Weights of a small image embedding model.
Model: 64-pixel images, layers 8.
Training: 35600 steps, batches of 128.
Data: trained on abstract colour fields from 500 small random pattern networks, 44.8 epochs.
Rows from block 4, named by matrix and row number. Rows with one number belong to one neuron. Each number is 500 + 25 x the weight over its row's rms, rounded and kept within 0 to 999. All counts start at 0. Numbers have three digits each. After the name is the row's rms in percent of the matrix's.
# fc1: MLP up (model.blocks.4.mlp.fc1.weight, 512x256), inputs 128-191
# fc2: MLP down (model.blocks.4.mlp.fc2.weight, 256x512, transposed), outputs 128-191
fc1.224 098:536534526492486491526528495486480468538513484513456507528501511480498513478542493482527517518487506467520484486488499493549563522500498506531525495448486478477484464543494535531497508541465497
fc2.224 096:468514518535534530472535509507460469482488510505517503506494509498510522462491490483520504493487538479499527570497527486540501500506516536520512480505530512458492474516495541488474499496497523
fc1.226 102:522552478524512501508482452474519500517509540501521503496530481509531538477536514488568499519507488546502513497501510461492505508499543475503540507515481471517536516475525531533497492494471484
fc2.226 102:499539500483516494476453448490539524484540530471515506464522489512521523509499533501494490516519509517517502494484465546488501552439460525512446515518509482497498475519503517549475484480514502
fc1.227 110:514497499498501555516481503506532502500490527492548526510498461495472471459440500512501528498510501512505509493531491490520445493479486525522487441449491567456482515545454528509486451519511513
fc2.227 106:498483490486540518541553516510455501500525488508541511492535491495494526525495503500469520514487458486532542482513494505518478521483479519499467518538495518489449453481493497452528475525491486
fc1.228 096:490460485544505535536496468491499505481491477500477471520537509498482524509469516465525492535534594525520479511466493471524472513552487495522525450499517540522503471491476490478484520517477480
fc2.228 092:509510483538523555504468499477501480518509463525544516485486515468483538516502462471472496480472525515519492510511480481511514501475492506561506481543534491481515496508515477508552468509510493
fc1.229 100:491486488485513478475511498457494520483514514536521450515491488505497501507487492538505536551458501496512477466482504493472515475525509456455527495453505525486560494541528518479534507548547526
fc2.229 099:463447542469499488521516482475496519502458505512503514530475480493518516484506483516494481508511485477564499521482489464477507497516447468546524503516512509508555510496549510532486531516539485
fc1.230 107:463503513469516497496499471500503508540497499485464486512496466532497477506511477478442508524525487487524527464479508503496530489475529501510483499507508513502500532489520485490504490481487501
fc2.230 099:522532507453497493499483524507510484496518493483502520544517506507463551525537498468545503517504505474485474485461505497525514482494521551542494502518459515511491526497500471516497498521520497
fc1.231 116:518529495514493504492498492492479514539504490510486482521509487543507523472575513480542527543539477498509485482507514536531497529512467474531500479495536473504478552462507475518482488469554492
fc2.231 108:506480510499492566505489542462435508509536491512485487523485505530518495472547504495539488529518537490448487483490521512480497512487481520536477512512494496500470542492513471483491507512538505
fc1.232 093:495480524509498569495521551536491496494504515489488518521507506448479538486518514472498536527524463524518515470532508523538501482518507548500507498504522489523515505525522500481529495512448453
fc2.232 088:475505491495482514527539475512465483466475517509495518464462468500508480496502484509505474506503498474501541509496567494450496462501514521505519502467494536507486541483495491480486495473534512
fc1.233 103:542507478490515520503496483477465504534533511469513503493555507489535514492532510463478475514509554498499410503520532499490497503477508515528486498508508499499474512522521511507518506515486418
fc2.233 104:548515486501495513526501495461463458549532527530521517532513463457496472527465458503512527515529493498463488490510504498490484506477490527542506479465485502495472507481507525494484463523451474
fc1.234 088:489518523440488502495465491496482545483454489496484526507518537531514495486499457518513529482474513490468475457533481471487504551507471553475502519493518481501533491535493494544514500531478483
fc2.234 093:493521506522481500498508539507537476514510488482501477483466582495461472456449499494499529501501505536514522504514467513500479526510503485511494533506535474478491513485484491468495494483497527
fc1.235 114:523486506533505492493484489493490473527535487474459448466476491500460502472499439475451501475504507495467474485501512482513552467555520491487531504508500473475490490552524486461459516525478520
fc2.235 106:508489494516519498510468507518520526507540494454476466495495441531509472489482495481478513501508506484473476476514469460495565514532531479466487482474469505484503511486491528493492545483455514
fc1.236 102:529491483521527533465489471510554504482513491507521458507493500515506507507528507487485522459479539471447464499540495478560466503466474532481506496530508501502515550494517514487543547547502499
fc2.236 104:508502507480517516491491451464513564521557506512524531521476530514504503494508506509508470532492479504447473506535547476530482467554496496466501530528485455539475467492469485459499467467554529
fc1.237 093:478479482513496499447511476474515526477481446518485473522549504491462503481502512514519510540441525446495499494459512485486493514532493514525490484500531510516534504505520475513527502513506544
fc2.237 094:514471495459467472533504488507495494510494470508475506501522428498448496484506506482473459485540528467498522476496468495473493510503471502450488518528502438491514519502481498524541513471485494
fc1.238 091:497489519481502515500480461536466494518494514514478474484556489483501525489554471508499535506535545461500472518512462501517491459508467499476536479499495451525501521478531489491481472497514523
fc2.238 095:545466496462496497491504508475523516475523484496478495570471482495511420481507517517516440490486521521520501474491457535528517563520544495485503521521477482477527482517499530535474499489495518
fc1.239 112:515505514529554527508557501535470464516520513492508492531499479514527507487455526493536513460513505482528523502507478506484485501460543477455544458469486510561536545518491486531515528522473520
fc2.239 112:508491501487537474503474472529495460458508475521486515500480447475504459469509501528520480498481539453484483481516522498513487535500493527486573508530522522531507531512474487486486475500452482
fc1.240 098:453512510474470557491482486428498438496467535472490506520498502502491502531533537526503530501486459471517504508492500455530532522454467502465522494481477527491489520496522509462491461527484521
fc2.240 100:486475500532520529428513472495520492553505514505502523497506528486507467461506530518517555502495519467543527514525504528503465472485531475520526511520475486534444475530495474506541468475503490
fc1.241 087:496515512479531476508503558509509499498458496505432449463527500529469469524516516533473470530466505492484466457502546500489504526496461514471496553502445524490504516482503526531522495549485490
fc2.241 098:486487509526521454524521461477510459463498537474510483502495526499514495499494450495464463509521506491483516529434463507482511454485489503547521537448495457487489522475508498509489509480522510
fc1.242 105:493481485467487506518512525482541484516535462515492530479535503513492477501535497478482502532537534493492521505531520479541512507531522491522530483478516486483473518522512490527464493479524483
fc2.242 109:519522514501525500545480502519586475470469471525489515506481477500469520490470511519513486497506524537503531482531492481523523479514484493510492469472503487508537499477484515484485463484509531
fc1.243 103:504477513503517552509493468469488519515527500468498489503474504474483483498476509536487512496529471479480574526501485485530476436487491494532548461473472487482472520541511483568469512450461473
fc2.243 105:473499508512493539542508502503495452503553513509468481510508545488517479548496526455509484448515506533505496506487545500487466510517457510490537495503489537474531470494502501499485478526514512
fc1.244 093:485514469492519479547467498530513533487503514479519495522501491450512501489438488545530530517493567470474490474481494444466539482493513464511548513506497496517506495506509537489523487515506466
fc2.244 102:485501518494499477477489521526478524470499492489506513520505516476512488542513510473536502516525501496480456475519511489535461523470523506475544540540472501555517484549437533532480538498479458
fc1.245 106:497544484474490506488487496502516460506481518511498501504507499473458523502534502536496539473503513503505495499524518499492513480499495446487526504458523520481516471504491536513543492547528459
fc2.245 107:502502534546574516487494488549490455459477476513523492495464485504512494498545497498441525530490505497483496495537491509500458510521474493532521481457517466510479490526475519519501480531474452
fc1.246 093:515477522503495502499493498509496454525495488515471462507498541531465474435471510476509513501465535486493530487492494473521481481473498484521522460474494460530503531479519496491504525488460521
fc2.246 090:500503523495493477489462491467527484508506487504466499506453478502507491496488490498457559452512512507467554498486451477536497502497491436527531529478556485515473500550487495553497463460517495
fc1.247 102:514489542469496502531497441468472518496521522493561520556498472495537511483516505484530476498524509568484476511479541476464467476527453510493530520482507477508492486488507490483510518482515457
fc2.247 099:498499531482503495507482495520489532478492494556502519520507541458512507516459505469479493534467531518474481474485503484495470458533507468482460459559465512526517503465487555499492528509468465
fc1.248 112:496530520490501495468504490517471495546496499476517520458495468507509531523510471490527514527466523474574501493478475503524502539474517514485485465493506527503517537481466509494536510538511547
fc2.248 110:448486513460476532510489481548509497473477534510478510511545501487493503484545505484490529482488533502554506502507519495502539471514534493460475484491484501527540433511492513496493503452505496
fc1.249 094:451541490458496495505497512494494485521521499451508528457502503521526483523537516525516446518525496492492478505499499457498486546447485524494517472454486455502509556491474522462506557468467482
fc2.249 097:506508508468476493469543504449478499489510524492514487500466513510525478496483472485527502519530499479453447522526473448500496507527530526478479491504503480487550474431514500506494523522479502
fc1.250 114:481538500526475489528523477555507522516494528492491504508496489491515511486521488475484536530522507494515461496486441480578490505469456498507504536501515488465514475499509483542524474538504439
fc2.250 111:550522518478496508564508469491473528513526473548499489478479442488478493526512484519481489520509472519550527505505516509536537498456507489505490561497495533539471529535501511475550482502495503
fc1.251 103:524489479526480531513466484498507524506477510510493421527483466482490516540515494475485456501497466530486466487481510494497466465531490561528534466478492504493504489478538516536499493433455472
fc2.251 112:491482510529546490524493534499494507482510503500530463539487515464529488515526517468522468496502469523514486494526470532480469462482484517508503460479496506469479447451489497527511460518480531
fc1.252 101:516486496499518489530440522510519466520495488540481499498533470522529502497481510463497496531518484514522480508543522472543470546509504456440474487504508517554505522518500532486553511549502501
fc2.252 103:514490490509474499471530519462507536488500479506478512511491501459531507473500481512471522524493486530475498503510519481502516442504557523530493455534457514558477573486492512535461469481519521
fc1.253 097:496457461497573544543498548481496482494475474487490515450518487530499501497494550555483499516503512465516524484531522507484475476512543489518458463473526487480529519541482484475498487494467515
fc2.253 099:516512469513557509510498489525453495494517498500499492509567460493530444499473521521507501501463491509520499460470512556537471532469528483495483563493541531515486494525494462462541475488493511
fc1.254 101:500511493504517460505510541464472486560510468477516527483515526481525549494474499464456494519532516497496508499547499516489495483501526523479530478472549504487480516467495458503512474535490538
fc2.254 104:456525496477473497491461490498518458504496429518527518489490493474475516482470508536441541460511501502503503550541465508497506459500514531483544540505526511492471536479506513443505505498517488
fc1.255 103:458516473507484534517529525504503497529472505519505518567500529522450496517525485469514455496504459480478462493489512521557513510496447485499539565475505499513496474514506509511478491498507499
fc2.255 103:512490473485489512521517537555461470511521529518467461476527451450500469512451443519500518536539499464507483525508455508518479474512531520517473503487531453510511532479510481501527525495507452
fc1.256 101:463476507503480471490484519477478473499535505488490476477525556525463506503455516517532517504474501479532464519501525529524503439509486537538489448465501496497504454490479521494531511490515498
fc2.256 103:523551498475545452492516484508517461474531498498520521488537473515493473475480491479525457497512533500502474504464483479492491534485503521502513487509491519488547503499496480492535510510468497
fc1.257 100:522506466480537511476522499529474490514493505517485509496535536489509487453524476526495460480539512500502467492488525487461527524499485536546458457487511501509532502527497528506508539468507496
fc2.257 101:486515494465549521480502528505469505509455548502460493485504502494538509483478517469480521486501509529486472501476519510543508580532530491533506470504448517485517541486470530500499511456551482
fc1.258 102:501478530513505486449467490508507520543535516484480521470503519469504471504458538482507476562485446525518503494527478472513501518504507523489523467446487545498456509479531473483517516468476509
fc2.258 102:543490525484521554538524507537538499566498492464543494488511481502500517531503490488536515521468481453554509483501492503494463491542499480482496557554502507475516521516515554517488533482472490
fc1.259 100:509484521529503533475471495531527476512523523521461494513495476515493536495486535522557484542492534482526469474498492489475530541520494492508485553509468544500481504467497538492489488514531513
fc2.259 096:516468485507471485506512512487522466444485461527497524523513463482475468518485489515477472527515535499501484455456475482542492518568494458475486556529507466538478512495536528490513505468504485
fc1.260 093:523554515476508463477498511505523553521499468513511476544499519495518491527550525492493490519525545499511516472517535476462507505460443468471511535472484483517534464494441496523504508524470536
fc2.260 093:467454493503498464500454525508489515475483515490544527549503500464485505530492448527520490501503503481490480491532463513493524527495502507530506481477516472470535468524469496517476501472482494
fc1.261 094:506486470518485468558445492479513486512510523467533509490526496495502478489473516500510508535526497526522429516466486452480459460481484539496504490507466504524487523428511466501538481535488517
fc2.261 092:514494489563489515530480526493465506481503540534494516512532526476521493526479467494482557485493505492568500528506510500493518499532456522484502523476472536459510499498527466483508464483522551
fc1.262 104:463505506499467475489531493485465516527499526500469474507558485497470450500513518543482533510481530463449471519493493490493510470506512529496515450493501524517500521482531481524493481469482474
fc2.262 102:515476503481475514496503496513493503544522491495476481520539495493475500479535545527485489472488480486468536513507475488488494498514483475490463504552492473530467523499486514535512503514470478
fc1.263 110:512456415497496523512487473488519574482522492534475507505500486480490465481505473477505504493475504480497490514509524448518515470488526490513450534521528490502476498529566521504511500471508472
fc2.263 105:464485488504482536457491481502477532507563502494533489496479505489463504481527499494494491449492515497528508523465480507507537503493492451453493480503528485513536486479543440442471481521538478
fc1.264 114:486528523495483559526497489511560499508474504521524529505505481464503517479532478493497543582544493518509528484497496466510503473468521539541471493504556470535507480529488482498492520496508484
fc2.264 105:504546528491523527506471470539565541492472499504487538492504484534475503500503486476497494521536482519540531545504489518498498513474515484525519470494506486524495493505533490503490466519523567
fc1.265 099:505513437489497509519510509483517526513483502544448483485486525493533531489498509550511464511463492504503471484505487477542481487474491479492518557483482473521563511515483490504530500470508490
fc2.265 102:502502544517496452497491478463526503487490522504476473531531522500498500542520526553525503523486503531508490526518512495514508462507462512481477479527516554530475527509499502476467505457524477
fc1.266 089:517511503567511488495445482483452553529494510540524479469479482487490515507484457445548499564505495488512542514523517487482502502510521495497561500482487469528470454481513487497522511485474479
fc2.266 092:483518470507490525537494450506491522483505502496512484462489454528473540507495503489530549592540463518521487505478485460502504475501495484514536560499490493524483492498504516497517507513536462
fc1.267 115:518484508497513510462471517462493513544470467519506480493456487457516535503506495531514479522509513529538526477538516515498483461514535534491485497470485478509479495517484505556495440527510463
fc2.267 110:514482513491515510521512467512560496513523477506469493481482523493528461485484475565474481483526495477521519520495503575531497478465524544463492464491499478486493480511514535510488455472531516
fc1.268 082:487543465469493574500499517446503506498456462515507470506496489563492439486465485505469464486512543496473459481471494519518498511488478531534529519487510493520523530542540513474506513507503471
fc2.268 086:481511506510457506500503496554515474488476513532536493510500498510500476497522487513540494454481444532482529481460501497519507523444511435483527463493481513481484523527510464506461454496525525
fc1.269 095:486518484505521493523498502476532504558489491534495515481525499490508476482499518505481545525497556533514494509507468479510477497474494491476501464492509504535524500510493504466491475547518528
fc2.269 098:550511524553468467505437496518472466502501521452492487503492476491510490520543502488493554510500461535491501480521523461509483461495478493486470496521494559494485492483453543515524512481478496
fc1.270 098:515457413461523480488475496468515560530522482520513480515455512470491524485544500503548506535534523522516502494528481482509493511519518508496483522477533509518492503509495501528469477540480479
fc2.270 092:451523495525477469483513534547461444504513487484491559487529523496488521492474494477483558480527536498463492525487517486499542524493493502532524470491559519472503499540552537491530520525496469
fc1.271 100:499471461532511507498458469524485471465531514449514497488509505518464546496476497533522509486499446535513512536483494548489495539490515507506550491556519520528531485526571539515520503492500490
fc2.271 102:499483547466448510488495513567490455496485494492528503494497537527486441528474506522493523450487493490540498463516540503485526487489492516504522482462475484533549469515459490486484497483518558
fc1.272 100:486501481493492505479502471448512479525491514512481459468478528512511502511531496479531502500476511510510460529477492508493485476510525564474492478496523507524514498462539501514525490501426481
fc2.272 101:497477491509527467512474501494537487534485543498505525487486495526533508504538467494499511474496475470484530496508496480483518502497515531521509480492531538519461514474501464556527460478460486
fc1.273 103:477526499520554511528505484480531550493505485486490502524472481455509543505491468490447504473492513546521442534498501502480505468514500490519519529494527500533457447528524482443508488499441456
fc2.273 100:507478531514526529508495536516516463487496528465490517519527469479544473481514498538482504465501508514507506495492510480489507484528484403484498525473510501512513497499509465493480527522495519
fc1.274 103:495492468503570523498470510489473522495518482506527491514492442525488464454458526503575486522473502483513474515511486504493513469474496512558438491514477461502455472468558513500506516490479481
fc2.274 106:502481470467483516474531496494514521533498493481505534528518520529493510485489512503483472513481495502534513542471455506460506534478520502484479480498468484517489518517501486503480507541512500
fc1.275 095:519516481497513481497471440473490515480478504503509514515532529498525476483474568479522525486484499492474487441488530523464525477529482503486506468465531509488505500483521555504507465503490505
fc2.275 102:546462461507518475516485465476523532498527517463534504470496495526503528495455509557485500523544493488525463477508503538486547505513483480469463529518516519531500507438491520495460491469495492
fc1.276 115:467467492544507491501527490504486482494481506492503536498491497470515545505544492493480465537457524489531475485472524510502482549474471458451486528489492496507456509512495561521510518518430468
fc2.276 117:492492513535513480528502499514507488472511472488517530548484514443521473456527506517514483538499513519512515508531543524487530508476518472516454531466528498437505487530519553468511486534482478
fc1.277 108:485484489475526493487474537538506523504489499466515496463456512506544510521523519506499531567513511499489505497493510504531501540473494513486508499447513512555505497498491506560531471472493520
fc2.277 106:527478498470502511491504539515483509495518516473513511507496492521533520518520494521490526502474478527489468532539510476495529535506520492476437488471518530508507491499463500481503471479472489
fc1.278 098:520513500513503472508518530530502485501497472526496524472546502459488477485510501497491479510530501458505492514445484499496503526474468500502528496517535476494447497483533502526510525492536479
fc2.278 100:517449522524479498505504535512474479440468484481496503488505471514499471533465453498530462507521469516493455528486502538543487477528485505479524487491469515497514450514455517489528487521494480
fc1.279 118:524518490492519517519458492494503494487505503493484495482498550476492469461481497498517488485465474500511455463473526532508493488535475548494541464455505578492485526478479529480536466531533538
fc2.279 120:494473525505501509510468485480516470507534492500509489490507474495484472487463468481466503444497452488484478465442509554549531473528486523492480481487476563446470495515523497462499488486506499
fc1.280 096:513475544488488467484479504524504505494451460529499473488501509477529515480454545460488485513464483510517488458461476481527456516486479506509509502499482511557490486456516483541512567480526474
fc2.280 103:509500534527473477506507498550507510490434478496491458515501487499457493516454506497543513433505506499500468480495518562521515469551474505507507482458556525546521519474491515460528549494501504
fc1.281 106:494507497509514501520525454500554517504461516485530518518517522521505494460498481516510523459481495516455512491550508490474456504470468549514491489501474491512453478511520517517493506538478549
fc2.281 099:519469512522487494560537528467543558503525509544492514496493497488494529472503533456521487522511478489453528496488514473483489499538506538495533515536497470486499444536537519510468497535476524
fc1.282 094:503455483485516483491521491493492485530512513531518480494488491479455472527570450454485495553452518489483503463506511466467506474501514490503574537471483480507515497541487462507476533475477537
fc2.282 093:469508513502491466562504497433482506494506497463528488519521481497479514494494523506494474480511460551493473484518521538544491497496488494494506492467480537418540481496513513470523471535517467
fc1.283 093:502519472527480512513533451478444521511479472504484475508476462530498496511523467546529509555467493490503511514511531525466483504498510503499501492481483460497502523525469500533488473484523467
fc2.283 095:497526487547509554473517479515488509498488479486487532523503496480534503461489485528522505488499518486460515479487524518483507515483464518531458522512536461479514503498471508481486515526524495
fc1.284 102:521514491465501491484511459491569532496494512530517533492523498506468499496510492497532543495518532514471424425490515491497512474492448517518479464451511501462466507499498491494453449470485533
fc2.284 104:526513529504517503493436465515500497498514549513528508471527476482446482463474489487537505536548492505506486480523502528488501536499471513529512517493526527507490495502501517512490485515473541
fc1.285 080:505500499499487513510516473515478483505488484509498497553491444491500509544502506525489500510501466517480485504507493493498447525543513530460533505500498465482483509544488515524494528482493479
fc2.285 084:499501486487478495501473499458480522487485525472527527477516476447499476519508514505491471468540526527526514522491455498455521491530497482488532481496469466472516493520496513514476502523502504
fc1.286 096:509525459458549494547525512499492497548522514538488482506483479522476531508494477476524486472456506454510538523497511480479493505494519512537490520501428524483464556525528525491526498504462502
fc2.286 095:550450516502487474518523506480518466493515477484468509495502477481518468507508535478508499532507462492516526513500489496557500508520532458526497475573463544488526499514536486522478494500532512
fc1.287 105:477525474459514504486465465476526520461492504540535454491536519516485514478522516512565512505482498486512494529489496550563519499526527502451530523534502479538510482518538501498497513482500552
fc2.287 108:474482458503505452532465507494517468475485510543500482504527480525526477493486501487533513548504535486526517500496499522526532505438526546477506477520507505484504499538486534456504464509524486
fc1.288 091:453540449501498445526515470504472490534534552504551491524505452499514491476541513506509505492490538528479493472531473505463469498507514505495535520521459477495543482481493451500484476532464506
fc2.288 092:517544506548478507520515498492531544520522491499463494515463521498516484498478507482493481521500488484476448487532483505527499487547523507485525530520503502521525490499547498548449493458492492
fc1.289 096:499458461499559474481494489502465475517512491504513476485494486535511504486484501500525551516485572480542482510467499549473479510476479520469480467467525463495504479509433527461479523522513517
fc2.289 089:484476496472535487458483523511508503514470505472494504545533527475521514500488503453494481495486517521487488517506525499510517529483516498503458506513535483504470530484526461510514511497516524
fc1.290 114:499476482520490498521570500483525470542525473449496479498526487483512501522515456467477505486522474515478485504519506507529484503458508461500550502542489479504510507476475473561478476460488487
fc2.290 109:494490460506491460468515493482476493510498502463520518483530477486441466481500495494533517550466517482486472509506533502509521492495446494464500497453483455509473498474491489548506433474524492
fc1.291 101:534514495481538517523521493480508502525471476470478538569501511494481518493500472467507484508466506492498421501483519456446489490548484505459515466519511510495513525514508518529503504492489465
fc2.291 099:543469501503472485462492532478471485551504522500522469519530502503453478526467492495467472462473509492537450527540507477533498525540534492505479472504489464518501550525497499499515514504508525
fc1.292 097:446484519511500484526526495509494500518468524477473503516518482548471505535456521503507528477478478496496516483516498517542543509474465490488558534486497464525518535478506478508548525494506538
fc2.292 095:517465496481493539497489476514521484502481512513490506515501518508528524500493505483480477511466516534534506517526453506480484519504506513517434479526507440471497504478532502427537502485526469
fc1.293 097:505524456466530492536526533493486500509533497516463524526530500502497477509523517521558493474505487465514486474518499518486466502498477509466468476474488500474514497499479480472517469526468475
fc2.293 100:579517511500487461469479525466513476486486498474478470529532538513489498496495488525544548474512474489507487520457462527509467502445541505474515533512507511529479470490499491487473493491467543
fc1.294 106:495521515465512454506463498499459473506456489516483482488489508509476492486516437512491499555486494529532488488504536496514534442514495487470497489493502506504470492464499475457510481542536445
fc2.294 105:517475485527503509491505481557452412456506518479494472477487490493483491498494485499486509463446519545536467538485489494505540510517477479540552540509475475509492511467487497504458475484540535
fc1.295 099:464479432526486493493494463461521531513495488501531530448492472522484529536504490491465544502504485507485467507481515546516502467496518498543485507494540514512528514477473526476533536546482507
fc2.295 102:477503514499516499485513509528496446539477530492520486526471499434496506473533489493509458522496522496494521487534462495494477526555512500472499464520506477479528496510521505480543476525535519
fc1.296 100:511491513513514483522492474502470405551470474497516529494494537516521480550512518494496459525504497452499496530472539483484499472469504489545563507505507468480472492503502516513474497520488485
fc2.296 102:485492528497490470512498493537488526472485537480535502538540516493452498475514512534472518521517464471473469514504512498536516505461527514463498443512490503459478542486516484520480503490484456
fc1.297 097:522466449518503530492486465494481470503501500470543508462535524478489480503527510477505527502457550469505502526496505461504527481484561455480519502556458528526498516489523476517491493439496481
fc2.297 102:475493509481496499477558472503476525486453496498483531472538502517486482491449502500526507517503512500457498525518510478536521512491512512487480512491504500480473499456468500467493507514503471
fc1.298 110:472505567487490532529501503514466511523492516485465487516524503475499477515486526500520522490504501483485482503508536511533488495482501479483504449505491498505526480480496455522494477502461463
fc2.298 104:533509521459516513507515505488486453540468487490511470530554545524489522446468490499475528478491515483461508526502514530480495491525516493567482494475485520516499486493511470493497498480498521
fc1.299 108:493541497543505530553487483503475526535470492487537469558552494513525523473515502463527499495503539508484473457500541477510475521510466503514503495533519432477483501454460501494526474496453537
fc2.299 102:496495477485527532506501518491505474522449470497535538521480489469555508499511530512512503498513527525418526515498531475523528484532485445478436458489479449498461466498477520480475478517523526
fc1.300 104:501477523521495527487474485508530489478438499484485496514510519545462526486501494495530494549511497505498424501525477486509480504531528502510473496469504515511462451501496549494511475484532544
fc2.300 092:562504494533528565504473514501570489519531514546470484514465538496538495483496489509501516484501491528485530523451466543481481478466511489475506500521495482484481480534513496537471493492508505
fc1.301 091:491482532499523504497492455545499516489450458487497531501480555491498474492490507520473544525461522465503479459506481462445472473481539505479509501479481480516521541489469497468507505532453511
fc2.301 092:479494493480481495508516503489583467499506508464500508508482492470535510520518490503501482544484516511497482535525470504550570508462508490509513523528503467543476494542487501477516489492500491
fc1.302 103:470529500501491501509506489474537480518508466448514528479487520537464547551471511457494486496493527507514481514496471495504494512544564528500535493516488512488521524494525486477472574495444498
fc2.302 104:556488536488478531481473518500496477512544504498540535479528546511501470536466490470503523540526507482496523538487511541458536510533525532504525475488498518494518517573464500465489555497492493
fc1.303 102:483514492501515472465529458482500499484515453518534478487478536540473510499531480520533531517488485521529488476502485469474496493497531535498478479493545466481499505514493532496485496506496502
fc2.303 100:486499535490479492564512472495473503492474491506477528502507496487523525469519512428494479468535511518497522457486446549534494565503496502487485505478497520501462517520508532520512496485495479
fc1.304 110:528499487504503516526489492492541514526521478525481513485503542520521507489499487458443535510509529475499463493509462494477488472527532519461467482502521463457498502464479518491520493518520441
fc2.304 111:510493484456471537484516516511495510504546493481472482507468572462507521490495509508487516447490498482538448496485460491513510523551506516483494486531499437491497512477534529492494495505482489
fc1.305 116:513507531521502491459507489497502518490458546466465532505506502471461488538505500499551493503541492471469451483529520447486468468475438477521484508474499503501475511450532478517523482557460517
fc2.305 107:499455534507498477493482484485478517472519512488468526499458485455497482492478511503574506455517504486457488507538492539510486498518527516506474528505507476525478458505494479487549458504532496
fc1.306 090:535495522479496470499436524514486470479493544487499514519536496525501507505485466465513476521544503474446485499477522500549530459518496517526471486465489520545500506524523522533502509535490494
fc2.306 092:521546544475539537511505482484518562485512490500475544458470483462513481507499502514522554491466486505487543522476513488484522542482465534527493521486514533519469532499533454491525512455526491
fc1.307 112:477518504516507515481501482482445500505507503469475474478535497500479511525501503527482510516470487513505483463453485526528494511517477554514499485538487522515504480504454512493517481520484488
fc2.307 100:481527527519482523490482498472490492508486510477491501461548513479506475536498497523444536563473500519474518520474498476514498527515477517478554475499521500560505455520468495490533469510447532
fc1.308 100:510506499492511486485438475526536534507512518479532479517484481497457502470541486494495503526498463501487468513497532479492497496488542502495521502459513541478491500494478459503501475473477511
fc2.308 099:501539503521475476496549492530533503517452481507457459466522478483471497538530495467473467536517527528508512474503524465485480463477502492461492504500460518507509498524524501540484515522485502
fc1.309 107:504532502468468466472477508468488513489522483500512507516496462482479481487483456476511500515516506488473469503526507498522481461518498503526502480496486512509483507498534488479491519515462501
fc2.309 107:495480523448484505485481514515471486501473516485552505461470528470499497479486511496468492477495510526487490518482538497529498449510521462533489501463514514524538538510487516485505550491480485
fc1.310 096:508501477510501495468531501506508545479490496523535510516516505487449485491503485512472529498474521505486534513551452490504500508502484490455520529513446480525502486544521492468509527527538510
fc2.310 099:519499518539461482526501478522491513473535533476503490519519532504503489530467494491516502471524499476535522448487493492522504504459494504504523502473477504518484501502523506539516484503482501
fc1.311 097:546455526523490489506498501480491524486481499509520475540493498499525508502467538522459521532475554509486457494478555477519494503501540528502513484531464461504506488507493516516497460536516499
fc2.311 099:491460474523486489468511536477507462493473493492483517524534481533481487501470496492478499456488516530491487488502491480489486487492488507526514497566534499491479534515507459516505521478493514
fc1.312 101:535553460469539505480518491518488504513495494514477466478479514482489478455504474499502476523532517509462446519536484499456507512535509507461514479528474485533476485479505524508478462458497503
fc2.312 106:501505509510498507458503497468507496506493507567475516483488509507491485520505494472515484472503493546458488485538493448487533499489486486499516500536458506492472476513476517478551483506518520
fc1.313 097:517552499452491502516487466490527534482516499458513500507507484536490498484504533486476531469506510500510455535491517466568512479474503485490494523523489506493521487530470514478449511461534495
fc2.313 099:501538481513524463487498469512506531500503475470481449515536500447510454505502510448541524416479528508489518526502479499528501482473496459519537509505494494487472479538500494466475472492476494
fc1.315 106:520496522501503528499526484471518492529506507504496504420488544514537579506490515494481461493531492460495464495512511507511461525492485511548505480525500520449537509536462529554526507501541450
fc2.315 112:461532500466481525502533492500475464529488506500544477498516489490526500492498483536492501515517510463490483499488460462488486492464534444534504478459503505474468513515520461527446462479518480
fc1.316 102:484540482499523568538470472488516488559519490482456485520478488523518538500512506459475525525493504488493517507475498513501481509515520488459539425456479496522485520505444505512509438516462528
fc2.316 112:554539461535498548479488492531475521524505527472484483488467463543469487469456468506516528462519498507458486503477531476511509512515516502531484457483487544518508495547475536551554483520517517
fc1.317 091:512483475520470513481475537487513482534516494536469476552504506492502467483500533501485506497455512494498445502515505498450550471478502506514501466427475496489527500509475469481490495551490449
fc2.317 092:489499494520489483521481475527529483485451478512514499507506502532492541524512483497515474494518480509508467512530508504441509495516475495483477514477468500486506492497510487523525495496468470
fc1.319 097:570505512535494491505501500432526502521479493492540515489526502516471488476519533508447493533517533469498489491472512476485479500515544496506461482493514464506479508487521500474480477526479491
fc2.319 099:558467556448445487514462503444479452495495551482500487487465477525493514483480476496500521534493506530453494480523473476499503486517481486517473496504491470526471502481503526477495492514489534
fc1.320 086:487503480528496498509510492529502466496519538520512519517498498529552531514492569546531501478503537500535457468471506486519494476493497486511471517478486455493521523469463504456512510480537447
fc2.320 083:470469498514491501489499499510504515497489460498526526567522501557489488530467470527475529471507484507528480531491518488497547536502453503520506494483494527452501484505483453498449539494505516
fc1.321 097:496518523481474460510518487507484493528479506497510465512579492515503556509536484477511492563509520474493479487512480499485455546513564487531492503460483454485521532517486485491490508548508528
fc2.321 095:478484496489527487530496509496498496480492477504489523543518465475524528494520511534479513507500490478523499526533527508457493521487529499514490543465499445513504509479466487476541444496538474
fc1.322 094:467516493460531491547486501526529493519489488504469492468493542518502507526527507500519534480504481491475533471514485489499557547499514494506542510514480519538494492505484507528502508515496519
fc2.322 097:486451541480471478508518482497482521526497507547500476484520503488480500500463496476460477490488498444492471499523513483494497517515529488507499449514472511524514474513547500533457477513490484
fc1.323 085:509535473537469479554535499522486498527483496498515505544487529508515496502498549492475483509489451521509529513509516484494508524550497518504469541469481481478510488517516504557465481492543510
fc2.323 088:493540518502467489512485451523445470524456495516539484473483485537531549499476467518508520480519530516484487518547515504484522500467529527474474486537525486513518499532512518467504478486500512